python train.py --image_size=48 --color_jitter=0.2 --norm="layernorm" --hidden_act="silu" --loss="l1" --targets="nearness" --init="kaiming_normal" --optimizer="nadamw" --learning_rate=0.0015 --eps=1e-08 --max_grad_norm=0.5 --epochs=9.4 --lr_schedule="poly"
Rows from block 7 of a small model that predicts nearness at each pixel, named by matrix and row number. Each number is 500 + 40 x the weight over its row's rms, rounded and kept within 0 to 999. All counts start at 0. Numbers have three digits each.
After each channel's rows are labels from the 100 images, of 14976, where the channel reaches its highest value: "strongest on" is what is common among them. Only what is clearly more common there than usual is listed. The data: rendered scenes of coloured solids on a plain floor.
# conv: 3x3 conv (model.mid.0.conv.weight, 384x384x3x3, each kernel summed), inputs 0-127

conv.232:449409556468503545484505451445547433524524536463564555539528512545520513555566580540539482510474524552535544489508577462538515525478469523508471474537497433472551567551553514528547476485535489432561463500526513504498452428571456490523529500527536547479447464549493516571544485530525516560527505565514517435512433516448484465484524459457449457480445526528432537545496450563522540557534
strongest on: count: four

conv.79:530563464557499452490549497526480523474461447550451448459465452468444516458493475475506558452522456444478472564462444551473448449468521435487529541475448543489502451495465478444506511539469506536456540530471458482529566510491527557454432544498457501546540525457510526447454510456474448514524517455472542544555546473538546560505463558491554498526501458452545459514553542442535448444451
strongest on: count: four

conv.287:490558480553500452492557506532479517483482446563444434442457439446457517448468471480509554467523441453478467553447457537468450444492514443488534525479447535487496459483471478447498509555478520543459528536470449476532566511489527548447439536492454500558533524449507525469459501449482433507533512458470526537573546479551550566516475555486545494527507458447540470517545526463538466459441
strongest on: count: four

conv.210:465473527482434492522468552506521545434539517437530539564433491442477449584517492510479521568488464511496489509501555465485479473543450487568515440473527455562487565476560464535490519448538522425517469541558445476500517522511503488466523480509516532465467450493463475521558536532556514495482464499587494432525430530465495522529470475478460480498522523541455549463465448560499560513512
strongest on: count: five

conv.154:461429531488444561512463513490522492497551590451513550538513512485577456553526514518506444553490542550521529471538572458507529518534458525558513447544567438570513562518533507527470520458530468439553468482563505441475450506532492475532523448526542518453458468522468489578522493514534527495491457543535435475502439540437465462515510461499439493472508512555479564457453476603471565562551
strongest on: count: four

conv.94:484477474492464500505485532516460449492551592495480516529438508481599479525528535452502460575505525509549500442495527532472563516415492495505553526534544430509617503603516443487519534475467452501572525538504509475540433438642524467542498543538496627454543499413494546566487446509513505611540454472508516467496483474482502439522486506447486445526489490509522540569483519521515568495540
strongest on: count: four

conv.254:445576498516427562501519571449505482553501535514483492511583477459499488512541577546531516535440530478593546496512499492565465493517500484522459471564441483464524540528493595515552450487527477510605478427568508541445490488558444519522520471552490467485435514501519492531484420530519497528473573547533479455475477475498503482457559503569489462431520510521509529500509546501493509549499
strongest on: count: five

conv.269:536556435543576452522491471555424506463495455542484465452462492531488531452469468444460498493541500458463472500481436545468524520503567507464546550486486536492483441480436443495464554544497521526474540529447546534542536528477552540526469497475460494498566567497528549444446531457480499493511459450481505552476574502542552503542467542454552508532519501442554444519557557431501455453469
strongest on: count: five; cone

conv.278:537577443545538457520515482546459543460479445546478461458460474518464499457452451459458511476544497463465449529470431559457498496521550477486538544450466548497465449461443462482468535537506542531455553546462503500544552545456550532500467507469462473530549538485507534447457531467487466480507471450481506554511570489547542523542450544465546519540531473446557456512551549444502444448467
strongest on: count: five

conv.89:470453573453454549514496519467556484549500526472548562548563552461515495530502542549524488481453510551546527475565539463540500517486448543535448485536521474477497535505544566522515467444518488462556486467521484531455452499523442471510543502542562467487443457505489469533564478536528540508470558530516489476503462504447433470458517461534463494465490566573439526501441437559435537547553
strongest on: count: five